Rows from block 7 of the encoder of a small segmentation model, named by matrix and row number. Rows with one number belong to one neuron. Each number is 128 + 32 x the weight over its row's rms, rounded and kept within 0 to 255. All counts start at 0. Numbers have three digits each.
Before each neuron's rows are labels from the 100 images, of 14848, where the neuron reaches its largest size: "responds to" is what is common among them; "lies over" is the class under the peak. Only what is clearly more common there than usual is listed. The data: analogue clock faces. In brackets: how many of the 100, against the usual share in percent.
# gate: MLP gate (encoder.blocks.7.mlp.gate.weight, 512x192), inputs 0-191
# fc1: MLP up (encoder.blocks.7.mlp.fc1.weight, 512x192), inputs 0-191
# fc2: MLP down (encoder.blocks.7.mlp.fc2.weight, 192x512, transposed), outputs 0-191

responds to: hour 9 (34 vs 8.3); minute hand past 3 (31 vs 8.5); minutes: 15 to 19 (31 vs 8.5); hour 3 (25 vs 8.2)
lies over: face (81 vs 47)
gate.239:109117119120122144119092194154148141120094113091122163125106135128138170175179084171058099111106174108150129134133122130057129171108146149087080085139176137034071153114121134144079144162180184131101094149145113106110170103132062179126080089145075141209092143115115128179131171136134129123175177158157093142136121167112122173143088168096114059127156106127089169167105115097122127147117136103169200124097087130155121139131176114098124133147140177120081160145192085095138102149123129101114103073175174153115125108128136113180118153143148214119168170157102140080104129148126135078
fc1.239:087090112122150141171134131108057164173034141069149153119124096170104202113090152150106097137109028140170086142126153134130125073100084111144149129084135095189094123097115156077158110122151139103084131110100134122147102115123217131100144146153137106108125150117175121151147106144128085133125105160121084126127122105151121110154134122149165119100168118143119056191142087107120108074098182097133101140107104148114069131160155207108087086098164148156126136109142152129130134161102119173129134088086113053129122073100129105189075104126162106140095075110160050134112068177145112119
fc2.239:095107112092088054097165140106172129122127101127171083139064176164125146129185153163177164145087149126145104118149180148143130105135135121089144115120156171145148083115129083162122104179160107127159138102152076161162124105169110104099119145025159180158133143075141152172101068145153108127096082141138113135077127109212169171081144118138122141112174109135171146062181134150158102109124110124103147143112114140163113111127152152136191180108072173114115126172164123093108103132132158075130091153104142137132121093106113212091183092139122127159207089153060125124175090113094133106

responds to: second hand (69 vs 39.7)
lies over: face (88 vs 47)
gate.170:113158154157130149155112132133175166150145159132143158108157162095135175094107125083167092087148086193116215105161114121126099158088100149059146094082122114108084156169189130161133174092100151101086123129101134082120159111119120146097129127081099114122095108167122155149161124176177126094115168108139141149113102148140153092148124182115070162122062129065133171099149094135188139120122123125108142144135149147128130120138118120161154127124076132141048151196162109131120150165060182133088067105130160166105185097129085155119156123127144060056141067044152113085158111102069144129
fc1.170:055144094072137113098118123092130150097089098129119078110105123129158176150101142157085113137081109180075151124088131162166083115168121103111168073123133136147148093156143090150142127120135158138108134157123124158152142136165176131105090136127130099146157089101158108077185172115189162140159168078150090137200166120133098078082115129091115116088089151140121125105105109088090139099126160157174169096114113135138141160152182148240102138141154128107094129114015119127094077134081183145109135109075136106170132164065092109124145072134166133119128179137192074109099116137131090176
fc2.170:130182092119099147090118149111088124134145131117087160080141180093141139100198163103126114164136161130167139122189099107107068181066160108059126139115131141160118131133168111140154082194115109131089153097139123151171134166128106162150093128095093120094167123096139163156164133141159141143147125124114105120076113183118130170157093118161141125172129133104058143154151070170146191153067175156120066115127124122130118091121128138186107131185128067133105127173101137141153138128181088166099089118139135111102131022122160105100087102082172195201114060103150076123128166086112144138

responds to: second hand (70 vs 39.7)
lies over: face (83 vs 47)
gate.14:136121179108143167137143112076160167134122113133148112150091114112098076097115122142122175117117161140131111102187123191113121075107123180116120085108119089097088094124105169150185150130127100135119150080060108102154119120078065099133139160098177166119114145113146154157143131126127084170129175023055103150074158157121091111130126165154091104128132109132140176147116137100148154158122110075135109131119100157172127151138080126137140081158138098161097194169137183120130173163020203102140104142084171127109143113068137117139167140136063096138123166123083078171142198124140103086
fc1.14:094156104195106138141109102081123077116141135113154166125090169130084049131122142135133084119110138157120097140134176172103158155168041126134096176037161137170112115138097116162149083171159134104183161102121131107163118106175139099151170160155086182136154088130124082153081116092159110083106149145089161110127079165132113115127130118142153139185091089135137147123062139148109102048073171114142072148207141103135110052103135116138132130136120083070102135118128113163097130135078060101188106162097098133083105121171112115130132191127160100091148154115148169116124075106140121125
fc2.14:123099171116147099162101112145064158069125105119128126126112050126164176110121101139170103093174085146096156132079166147158159193133132110104104084115136112171079048124125135141099114110134077096094078134108108058134150118132147147100140131210078130189168163130141156123149083071137153177152160146115151134116131126110199119123145157143144143143142125067090178100127133113171123123125105160170102146181114159157130110133137155075137128141072141130093104206072045138115099120193114135096153157141114150105145191155071102118185125185123157113135100091098153126131073104133088087

responds to: hour 9 (33 vs 8.3)
lies over: face (76 vs 47)
gate.158:150105162097124127054129192093068184187136084115130138131161156133090145146160085132097112090101071114143101139147143135139087103115099107039131102119125113106085104097147046120114172117108130097144114143094094089071080109159113175157136157108092132050152096151125086087069138101122142118096130159125108138167133127127116105110139087116082072157115069080089175127082165080135108055145102098118171119080115106152190147178140141170147107175089135111091174103174133150140060162105113124128121086141109146160109106130096070087114085080138177122091139140148114111154157143143119178
fc1.158:105180144159157120164126137189146121152114158175124129133077091099179168145111141161128134196138163142140170141093161147096146118182136163186141143143095173170120103185152153141132124091152106127106149173123171157146162170116092096115130117153147142158086159114173143173180127176170146166162129085168131118096180127031096130158093102101173115123116218134170108157167141141140138197146150149107093082189116140110063112068119135103043120120136060122137076112085128115127174094116167155123132118114106112116162128174107175167119155161140104117196143096121118136132076119136086077
fc2.158:152158165153067107095096158096117199148116163132130135149133190130139061156147101083100138146126117096072174128133105102159063089120093095139203197058182092078084065117140124066120151133094148168090160123173167089146090164138192152130108158122104168077151126137067130107056142127085147125142110132175145129119138109183162150123104100183131165157098121175116151112090121095101138113098098125148054090138106131181167174131125104173131190150095159171116132129149105136188113102104118135106153150151134141147095131094159112165126115092164121086131157085134088124185134154136143148

responds to: second hand (95 vs 39.7)
lies over: face (94 vs 47)
gate.411:081169156118160105155191099095126121166151166203146136149130157132187102142123133156117120144131098133135163130184186102143106133182154153082119074142128118166067160091121145107091106188150150114156127146149157062134105162074100130105124104117153118124127102053118082141094138080060153097153105155081086127149186158127109089164173151149192155080168131134091105122136121170146142130188142083106169121100177122193112111101174136090111125118120125112112107113121077140086058148145152118109146113160133092134037090161123115121170130191075089088110077179105137157132146119162142174
fc1.411:132175111117146102111066141139110110067103139113119116106169109140195172140132136140145115128179099106098127115059148106123073124183135066125162151072120109085122167122152142085167112128097156152114163070146110187165143104124177192121136143121151138089192174124182163083114153171152113129089152107103064139066082071114098122135153101085132114092094162164150145130176114123087151092157123086161139129141020130117079138144136171146085133132154134141161118178135167110140143091165101143126144156124108121154194119080173104143091078101187114122214175155105141164161132139120099134
fc2.411:143133077095164138094107120155115122138076068109034169131072129069124228141171128151121171133173148152150191126126102102139100161150208161174106122137114078132161152175173126140150113114143122106150170138146085149162138181171177155126104152048134150172122091124129087048163141144087114098126071110165156120095173120134148109118155078099057114119129148153176095098099141121087145107122149116075114169121117139116132166158129069130153140157184075120105096131163106132098098168098142094143167133092114124098112145088136112082203091113100128136151206124131106129109124140125116126

responds to: second hand (79 vs 39.7)
lies over: face (95 vs 47)
gate.323:092151101183134116148129153059154127183127159172102142161119182148084124075082145108138117098168111146162142128139196191147155114094058173152123143139140150224085095135097078141117166092167070122152104122132183091131143126123102134157200149108117160132122087101081097155093100088177143108070147132093151116097177126173135112126164196109173145118055098143137135089112161104124106086046141103148061144134190129117104105093113146130191126128131120094103116128195103120111141123056127131131102088087082116119158125141095157128132167128124132107147088144128149100098135153107194144
fc1.323:166101097175140125183087101166159100114137190124071177080081127150108145163111140153142082164106119139053101151080152111150105133162173106119095088086153121214119140177171123136116063112156089123109080088150152119144135148176162114110095113146126132101097137165163101108145122135115129087091095081197119136161128135086109106117130093168096147155112165113158093094145127159112082086070165211131111094163122126106163136145096098139072158128113124073105137112164163147153161145213060170117201162112078143151084132124175094091100113136113124132125133116172127069088113096163115122
fc2.323:166134095110095127104111139190138057126079081045141108089106106145201150148182100134132190100185152123150143131158075094110070187158154091198120126109110176091126127121146109085152148166152136127107122115109133161117149170133175140143118153103133125076128084152136160107190137116081055135084124164123127146094155082100114126112096100108115103136094126107162092083098169148123145125109142079118132150082098149134113128104140082149124117112161124192123102162189182152185130110164156047162130176088155172188146135094164134182128081108132138181159143103142140102191165132121176133

responds to: dark face (88 vs 34.9); minute hand past 10 (36 vs 8.4); minutes: 50 to 54 (36 vs 8.4); minute hand past 4 (27 vs 8.3)
lies over: face (97 vs 47)
gate.269:157104129186128180132135094138134077113171111140182146161150151095092105217140219069115160158087176096123137125211063167151126132124155117154138139114166122087073096108147102133139127115142148111103133166133087125174189146099166111125175104118112122159149124162137135136120126119119159103174141153210120111092111150086103126114084153105082159146113116158071114138132140131164071173111150142116132124109124129149188125063077097095126197108060052125133155140161115142060100103126126106106131157111119114126098111164105063093066183132147160121085143134091131144128174090064138143
fc1.269:144117160187134135080119128148151097133136097099179102104173099076151080157127151149120131086089149080138112134145087114071099095128105106094072110079162156101125049144109093152174103229152127085181126118112121176168103092144088122139133126066142145169150115167148120134107071118136135146158124136175134120126173130155110127101123124077082101147139105117100123175105118116144109114187182122150114138132132156199183018108094103116135127112073058069173139142119112173123130126144112157136081117082134132115132180157129096106125155113130179106126149165073080128132082095048111092
fc2.269:149132126122122109096099098078124126065135156137085127127069102118100136181196109139102160120149095146137109082103130126156119161137097129131099103171094091155159179086165171062077180091155096120069119165121134158092148146165149174130128098159127117135121124097112130179149174117126129164084087140132120169158117197124178119068075109122116141133124151158144141147138158146141094058114119119145167116146159047148170186154137189137100195120180176177088153149157089110170139110053110187170108122176156145159161090126080136150118131111088115092055142130157142160152136125100084064

responds to: hour 4 (26 vs 8.7)
lies over: face (82 vs 47)
gate.89:176093207078152149161093100144156179131126077114148161093116174157164181137111136125135112116143116110167126104085132108085123112144148138106188123165183200139139085150145113138113129111148113154131132125087125138100056117113166133190127122085114104165134129171099146224086087113140158190079131137153107138115103154136102111159106085140136127048168121104125132131148206098094143081127150160149082074073119203096120110107095083125110115125107099101104153172083085167095131142118142182104136176115074090127074133129127056156166129137127115138105071196167111159125156107117115086
fc1.89:131159096127108071106134155087107112107119170121111083138131135102089096109160087117117100139107134151149083079152174132142151110113140088129124110082131078112132106129156113179152156166185081060117161100140122170134176106128102147135187163200104157128144184105164083073172131129150094127152071173128136090109202122096094130137113145153142161181139118158158137192129090075116145163181187183109102114137158148165102128121183184187134139155166127131120094114202137070192184103107099098151107142088188160167138179167118143145093159105148098118159132084168165086134105149147085133
fc2.89:141150141161143133146105160186147110128169139138171119073185111117119138114108195170164141084152154144143093167100121137160180141082164071133158138151114156098096105141078051132117131127076185123140136113144107120071146149067141028086127087092080084128133067132109171123091105123103145113176167160078134078108125164114138071125134083191140128179087149094171111099162172188073103101164140100069095134105118108186104130110169092117165154081124140128142129124098190138086092145145116143131125163145135100145148144165133109144179200135110171171135122107066126155154119146162148129

responds to: dark face (65 vs 34.9)
lies over: backdrop (100 vs 50.2)
gate.484:159086093068096024122156142139093090093121071083139151128151121091130140166082134129122099159144137116159138172153095126060096122150107064112111165147135146096124109144080119143084122146149144123126128131106096144130037071149103165114076145089118108114139155153109107187116178130140069160120094109168132114170055096155098141105146153097088159125100083153096083121194111131214119144177106166104114109152164061155094134134124133114128132167155182163166133108159103105157155141113134139086189104130065088137130074150136182169123131142095156162169147188077122135110109121174115123
fc1.484:139088157179089136125032147124110164151095169170112113119103150181175130105179154155141118120136085126109130125090075115182072191162107142137173104147185144097151176099185109119131172077077126101141172105136180099111114118121085112119095165067124070120118106122133160138074128161172141078145087184138181173095107099126132109117071041118165127123113160092131152194163117153061115077116178122093125128099122145137154143095156158128111149125131087179104143151142171081098109084117127135150114148129157123087149149106146130117061149080133144134108143148106126166131136144033119086
fc2.484:117129120148109091149094090096158107108155083140183070165104137140109102115097131139110130146165153093127104127143154121077057156179132188171038134079150160103149068153127102196083103108131099149135126135083114151155136131196124151144163132140122130139139103120038138098115113110190114113111153143182116153117133130171182133104148132138137129101121163148093124116166127117142102159121083084100150151137144144137114180140069132185154106102081177105220096115163055140134116150121143127107151155146166151106185123130105154072140084150184179083069084131172116170109073146064122173

responds to: second hand (97 vs 39.7); dark face (70 vs 34.9)
lies over: face (100 vs 47)
gate.461:117119152170113155152083109119124156095154160110091117145109113110174074114120120123107122105074085062132167164081115148154169089139123143134109168134124150094100083137088115130092102073124131140086177148138154142167134116151075127090072108151091130147136131148107134143183114119133130119082118080090081136086116114116117170121082103104160168107107075098131120096160130132162129146142102144120109078103165057134116144120121193134111170166080116108235142151103096131042098161115156141118129177150119180039176133204104166054136066168143117167158147062117162144126173147110176150
fc1.461:155171155106149183131056152143108148162143149116126132045164063090175096144156152099149109144078160102134135085103138110128171115082077072158151140110116178084113140090105165145043080134166154102123168167156124145132113126131115109106148155120101114112155079147083090146164115113105129137161128105114125134097197155079122117123131061147107074114114110146140157127134145131113145163171128171168136104104170152181065181095135174183056145187104135084168136091114124134118096132118165184158202145097126143114168138143099167087110123116147146131132192098190149129192094139088171096
fc2.461:170123105156175133110156204103165144166123129113151120132113112139112122155145144065189154155141109083151100129136153123150080105148141159123188104126106145161223117159124166148133108095153103179139152134142086174126140093089140196120183083060109079151160173174147123128104132108107103089142108098165144127151082155088095135090148175075125093139095107122156112136164129104148091122079148164142114102100090101072172092119127118104092171099152192113151110123088153108076135155097179147107099165132091075131141174063095162109175162111057141140086113118086109161091060179136094082

responds to: dark face (82 vs 34.9); second hand (70 vs 39.7)
lies over: face (94 vs 47)
gate.356:125150223129158100094107143091089098128074121148116130095087158133102159146093077095093132081152129071148100161181110161109168170083089127144131094131093166082125143120140112099125145109148140099152185093158103174055106142091111151134168153063128085143126131153164190161104073156085170098145101136081107112192100127140121105117071185114178135082082169075139130110103114126186121131154132138152138136075132138104115131163120173125143103164149176221156099132098226091142130116105107115125128148112139118163149150138179164110167094135171138175125150112147057099143109102090124115
fc1.356:124117187141138081063104105060060105085087184148121101127117136129075150150101098166059144076151113137158121197127087163108178110144104132147115094151054160116114169146082134169138131114122099132122207102102096197098067101095136081149161154095147095103108134143164146143141093143081141175089109103103140085155157158116138110180058155103155144090095109047163142090121096135150093085137148126119105089108163148106156128168102128105146110149165113195182108120126200137156157131122106154147134144114115116147159138213159153078124092121140160140128175152118079092117147153136115139
fc2.356:145110100123150122096077061159095192110148118112055106142100061137156167138130114153108169159099150039160120110092146143167068143115104183109148123130123151119161148127150208072105147135122146152101100119125140129117116134157083079137133116119118108137126135128110093125176146135114134137138205117083157126154161064173140100116133100160116157096094119145103179180163116113100114094192123158092104111173017091085103125130105124162120151098205177144174137177063119100151094104100155173124129149123136190142122110085108135169098159164110088125100158181152184172126140140139172106

responds to: second hand (92 vs 39.7)
lies over: hour hand (27 vs 0.3)
gate.271:130108069143093121132085096157145140156136180207108154116141100069152161114107069103135143197139154088165167092137075074138107132154128118097131102155154071067106169154150144085014094152151171122178141134104188165074142114104144122140111166125148112151121091131056111137114160134103139089112122121145094147080139088086095087133105138113154145120135151107075088146113095145110110142183102087138176167161105155114062140142143108185098192125102128142130145194121069144132136121157198101104126184100117140139125162150160082156123092126085100078107140165106123111171145150076101118
fc1.271:151141129140107155084154154040137146108137063148170114132130151107164068135123073152178093067124112168101072133161138135116148089156126068123166193088146152134071108064164055154154154167145151122132194133161128136115095115141079180182106152149149164125150135085139126138162076149200093120139174144046104110106120119137152120121130149127161046142150155175102124136134132162158106154117126123079116076163099101121124051077136130148162103115142108106129134126092198090105159148067139177150104132102131079123142138150152154133180079103152158118141068097160120097140127168099148146
fc2.271:105133048166093124091105121149171114172099142086091140118052136106120130085122106152141128142130144105120122089135145084095137137094133161171138146115163137106193106172141137087166130147129126144090095159143139110093128074163128083120159084157138082162154152147094067137154132086107121075106139157172150172042147177153165214153063107143106083179118056155166126107095194128139129106170125146100094129102155102149094093167100091141129186143170139164180131110174150127140162087093079091119134164158151178164142177119138158147110125119091087138175145085186155093114156085152102092

responds to: dots (55 vs 25.1)
lies over: face (80 vs 47)
gate.201:111097114127136154158104141138141105157102207124129188104092131112173123070145151142097116110149124124108104088086104161093150169113123205117138181173137161131096127159168162146127112079122138170159068090146183111108101160074052115068133076098137097163038084122102127164099060133162162144165126076127164131174085132064060135135147139144103106118155125127103096105113146131125143138090151096100181177076100095107160180100165179135090164128096175150106112094057114135160151090093104079157103095144071130090149128089124115077111123091100155137140099106109118107137150089136154116
fc1.201:177128150154116154080123166089168178141138073119129124121112087140106146167124136099093114159146115080101103118120138100181120099100154128155098124089092074183083127097093142146143113124132130096170099141152100128129162077133147152178140149169135097099190186103161112132040138141098150113145132092159127137115073124118145130094168135126194139150122129099131153146097099148127116075129122144168074101195146098083154066133120065097138116149132084075076117110202161071086174094074174170116120203083128138080115137198064150175145130156094154107177166183115106113131110158166141141
fc2.201:164158102158077115143102115125109194116170181100125145142150116136229151103137185115165123136156135182154115172113111109133095083152136066098107136149169097130152132190160101177161099127149122136156094109143139152109056112100153084118126128173147138155172146143072082159122052113151100145072108128122170159113136126093160127128080082101076152117150180147117119130099123128108132094172156129105210141179135184160086159120104140124148166172162067122140108144066158109100129175118095036143109140133123152121089153120166131137106127138129046131110131082108071074123151094160081160

responds to: minute hand past 9 (31 vs 8.6); minutes: 45 to 49 (31 vs 8.6)
lies over: face (90 vs 47)
gate.66:110146150138145142183115064114043165128151142096112109135150125101100138130146109149136124152121117123144171162116135161104171088125149148078147062133138114107096186084135211121073135186130136079161088167085098148101076157187078135129174143101140097203166159109109123131082131106082127181155149190100179185141157105108110049174094119105095103088106107109096082104162127153137163110116150140117170097124149102144089154146092150122226157131126159132083141158119155105134142105123093185135104189128137094166102074166149178145158127130169124169076100171141141128102133147154119154
fc1.66:097143119081132163153167120131120097131119126170089176079096125179106078111126134092111070143174140146105105171120138104138084136073142159124178144113144128122155133077144151125079148109127102148121076104176128175064101123137179123188136107075128107167104101132147134105072132093175128090139118133058079150095098071166078199164132108129095104113165167139172076140129082103159108109114154142159122128095175104071114195114132123145087137178112119063107154093161153162088142149169147152066124126096124195146138126128097112089092040145145134111149128151146072173151085181117106067
fc2.66:095110097124137122130133123132127144157162148136100143121098055127128158097079094137138118104160163123057130126117129111133108112143101172123130121087128066104059139105089159100166167124144068099115102100114154229144112106171154091114088105148115131153127099171145130058092165109166114156106200167123193099132149135163129142149093171147101124125140125165015169163138132168133120132116095056192199096129142133133107131130069154135121148110153127191106136186146173122168087170101096119136146141152141147165112135191070123178118145170131139141142096157078121038101134143084108112

responds to: dots (86 vs 25.1)
lies over: face (100 vs 47)
gate.389:088138097096185099190176196136123133131089144070137127170103153106122118090129158143072158130086142167139124121154097112139156135109143136125179098116065076126088102064138047117180167147164084148096087123103081121156131152158147117078140135200133101101153089096159145115108168138164212088147099161070115095121062129186060119122082186148128206151143124114160097101145142187112123171092136100114132156132158152148174132163167146143157122128085175118195130142107141144133144171119111101135127164088074142094132126074137133135120176080126076121156143131136088094169134139126104129
fc1.389:144109096139159109155111176126082156110085137047130130176082181123126115094128119075102138119086150128124148057129133138145189129131143112089145056146112129156090160103140085121166140149185073126097084130120078139127112126150150125050125155139124157130157077101137102122129176108104151131160176165107111122208077155184101103140114161131168149145134103107193144118178129153152159231138138131124127138118130175074162199160156143145114107115062164164135121152096125139181150139131151079069072125165132198128102160089155151118129178150087067165112085118151144165148121156121095117
fc2.389:199155107137110053106184119165156121064158140152102160107139153132168157103162121168128139168090125152113117138140139165112164104098099132201126163148160129127125089196118137113152195147121169128123129152109112088082090132097138170102107113122083058125089144128087122095142037082107102163122175101178108161126132102110117094094179135187114129167112163143147113143139141133114085111100086159101115141154093100154154093129102083130117099150149115144171105110068135128150140149164143127094104114104084143089138179071151121151135105120082130079172123164007170199087084138121148073

responds to: dots (74 vs 25.1)
lies over: face (100 vs 47)
gate.104:165107116114155117121111170157139107130122065147204143073156172167126113127141155086140064166106128134124138098152084153168177104102139100157146108172071144187098106112109127161106160162168115157129155126107124144069091139135148096088104152124066121104200166160101107101104166098196150181157123119014130078190107110097073195088100097157145104110141131107137109135151145121146143124112111102127173201079142111083121184096125159185132100058120113126164102102137170134140088101120124137131170073097139112117161141135112132157112174143141112082219116125151159141147148142159146143
fc1.104:093127112114129158095135130130151068106163115114134115093099136149126147089172161159166141141124070134160080133155168167112138160092138112127129157101157119147107091089145136123100149120149115193162106172138151110121129114118166129134090169098108187117121078171066082140085087132138145137060123103063115082127071116139106178067088123148108175098071083129155141113159126144156089147061113147135189147123156087103174131094114120123104143093136106192207115060145083138113079126163146129149065140166109131104133072190162172134173219126148156099114120121114119192118138131107038120
fc2.104:133127131148091129151193133151123152108131111123153139136172155126076153162181157142146161112150130153122166097183114140115176088129176107121083106120106130155114154137187099143151112133152128089126120074127163182131121109174093138154134104136164111151175093086124137080147049181156107193152122137055093176129167149140136156123146123146160206097104112081114116127126200100125129108080129101104102132155070134153179144159135154075078105104089162134097110157152077139133151172121146175095117130120126104152148080098062099128169104117109173149177103115015098126131088153026094134

responds to: dark face (87 vs 34.9)
lies over: face (80 vs 47)
gate.129:141132136114154141082151091144135159133089098131100154131140124131133173150166121182129142103172142211128123199178167131153188134193124134120129070145111100145108096107082119102133079136199101120218134122083131069137124133124137073114166164157136166119132118110119074110187129119122137063137145075108142081168057143123088139133132176137133080073215059162137113160135134216096071108127144130178132192104092136136105135091109096117152132151154154166095143124128171185180116154154174163154144091171117118122117129142103108171113160101131158146153149151148161136122076147128100087
fc1.129:132122155125150133106120079163160145130116079124120111135126117140194163157131131125180156159117189165141110161170115098106091187140124183135117092131115135122072145112146129141127163076184109091179103102119125112126131112128203172177139140158109106107026158109177089086151104098129157093113189166169099215137104095137102177105138168108102107127171105168132185157160179182059163118129102127180124190101173152146103107118109139148084176110128164126078133178116088142142105125106152190124124191120169129186146090088151134143143110195135163179142124129136146170098097111141163105
fc2.129:076099110079111151149149203158135113097116160123177117214148148181089181104116123107176128107125151119102164139089129144106109112134147094144104190162120101062154147083103139166154140154086117108120088173154117160178129101196095128120130126094115153164118142058099161138141152179176091171126097186172187156106163211155084126161164099159105155093074121137154140120075112065112112142101114166123172147194089152127098117100128143119118065112102118114120145132135089085084156117113104128151113124143086095174152150093152133088125114120160057124194099153180107115146102152153084157

responds to: second hand (100 vs 39.7)
lies over: face (85 vs 47)
gate.480:167108129125142119147103130102137091104068114136156131129099136081198113137162096138142125124183121114067108175135080084136117073136169124116064050091135111186119112134110131178071107066068165106075089178113093138147153114143153108168129087099146167147134111121151106142130147154094176143103113128143085078173158161170163123127151172135112166118071153135062175134098135175098163141115111112138196138156129195068104159096073143135130107133133090158080100159091093107071099191123141187087172095142092081098152116065090138112156157158154096122118166101101093117118105131084115121
fc1.480:101112119084106119183124083184174147115138136149181086159114033152137146154109149167148174166109169125179108145102111133168150117119156129139112175107147121119142152081120122112125124130153087111156155091155090219135121079141151123117095089153153166155186155132120174049113155157141168101142114111171147107119142132171126138079072137148158064151143096197103119164129098150075151147112169124129165138090132073161132134126207164146145133096129144143189137131097149137122175109146169074115068125134195155164155093126180159151087082189121142136141141156147160189056134148142132176
fc2.480:160147183149145100141190138153107145072207102150135098178144122167089173122136129156119141137095089165135105155141095163157188191060100160115174115152086112141120141165133097110141131148140112091179112060139133083107117123083104105107123127147135074160104155069152123121118140170105070101189139100137055197109089164103114095124123123163139203109171156174181090091121129133141131108127106078077089131092126091164165094126119105091111129104110158169145128115109125084131109091133145073181176189120155148149130131173181104068098162102154187186095102121100135123166136103118162123

responds to: dots (67 vs 25.1); square case (62 vs 29.8)
lies over: face (100 vs 47)
gate.154:162180106143146129107104137128061179127165107166127137109128143143143155138125182166120151092099134142136159193141096076101179146091116086103119087144156140178113174159102141056139093135149128134102109110146102096170124123145107127067081096079104153104128153093180144115070110149092137102164176114105086135189103117149140101141114147138073125161125110118192085114079141125062176255099094185146143134131123189108104190122190110166168135077094162091118140169126179105147137131102085092139108140112187141117112081104106186139114130132130103142138161084118144093145142128126064117
fc1.154:184161094123123120140150131098086106137121118205139140128119105107133116163119159130188142144108118074111118110050116116139175160174161122166141102189132161161129125142142090138123107156116163178081172176145134104170190087101152192115101146134118154173110141140189142107111106077081096104154095155135066210153125169107111146088143134155138182082107147126097087084107101140078141230101127109177145093117075151143100153128170171116102101096104175132153127156114121106093123126084161097138120122107200139148142122153139154095142106103180105103214117148145155063129166092159076147
fc2.154:152122147155111191179105113073164100143136131147064147162098140143085089138133127080109100145161127145137169089096195128129122089094142143203143117101114135101135121145135105115141167112121115076150092101129136096131119142118162157179093163167167111154123041090135206122149087083103119081119110140121170145179142127139080188149155124161155133141122105090167156099136109136140115107158106219130142198118162136151122158132132160113122074151127106145089086094118123105111135056112078163129124090040173081170197103089142192105102148132072178092122075133090147070130103142118138155

responds to: minute hand past 9 (29 vs 8.6); minutes: 45 to 49 (29 vs 8.6)
lies over: face (100 vs 47)
gate.99:135138098127125152101185116127142112175118100150135139123095115134105153115180199120184182113124174141105158096122135126106128159192100164189125140109157090166123147114150140113100158141170144106108085075188144152118121080193147110180157195161124175146101106144140094171105045062110111169163115142114152125130122169142125174146140129160131091083122138164131101159059079144150146120160102141196091127187138199138064145117116136152103138102106174173085118074053165088124122089074123120110120177111119156098135087162202144154145070131167128116121148085083152138137152093114160112
fc1.99:136119139156097108082145155140126188118098076123125078147172150159132119143135143141100110166126101104138123143148099125077107124039109168202141118145142148153092125099152082162096158143153118144143085143159141154153085089079141185133123112108072097152147147131060169110135104157133130124140131089168058172075147134143154134172098162157132179074121087090121148144217145162067143126132077067083151140164086107148153109190133064105112173074069140074136092124142091117052122130138155170114089067191111119171134105106150146140129137157164138104174118135141135073084149166125138140
fc2.99:100086136126109155169094174153180103151116169162062151116126159127150115105138125160181135132061106147076114122159152135134108085176132092148128076125157164180079105137141161129071061113122116091115148109101086111161194152122051121091141197163116162145100100142141080088105122103118113170125097096133149099117075144122104134128185107176164085127150097133156161167135150103169109135112115125135123168134134096116172178106107097106129130137215202108136118166138160081209117103152139120125171110093091085105125087133132098061064092168095129131096153126143083097168105103073135063

responds to: dots (79 vs 25.1)
lies over: face (88 vs 47)
gate.188:157117123135139107181154131170148131114141073122132133095199178148123116144125154164133140149087130113144098117099141175122163155076131140180157136127097144140178102123124187157052192149114119145081098168132109106107210118113157156149110084141165100094173130121163130110056077130131143137139128147115146135143117078110111184065132148107162159136124121132116135118120108114193089101171125148135075138157141129111093135080146108174135151136125187117158160137207116115208146160196162081088072169072130191119042118077087140175125173093149095117097113111183139165156171133165105145
fc1.188:145105123153186135144165136142168164099141113152146145107160140124113131197147151134162143128102130125161082115097149116112090197095132124195144083151057148128154101128167138133131165108151177153073091164148137108153167151103120174142163073209153126055144125125092132090076126148080161165112146119135149100190142097149170189103068111114161142204152113110114137103108110053142084086103096175184143116138144142107066125101130132133150114121128138144135140156192117147137117129201183097074098170081152144132090161147088120142129196102143120145083094126198110146194148140138114179
fc2.188:115213102145121115151145123125114103149115107066053089169074086100117117118112127154200091100200142164073124119126128128135150160136124095129085144103105149069102145149115133141090167126084171127161132125191104092131118127153110116127079109166109180098105117140175149105107113182119070142090116170090118131216099088162136091146115110142097194091072089190123080107134153151089091119160122139136148114123124142083153183105127102080119092126129169140134136124147169125062135119173162135165139134145145170201221115181170130139136101088176131133152084133065100126153135165138117109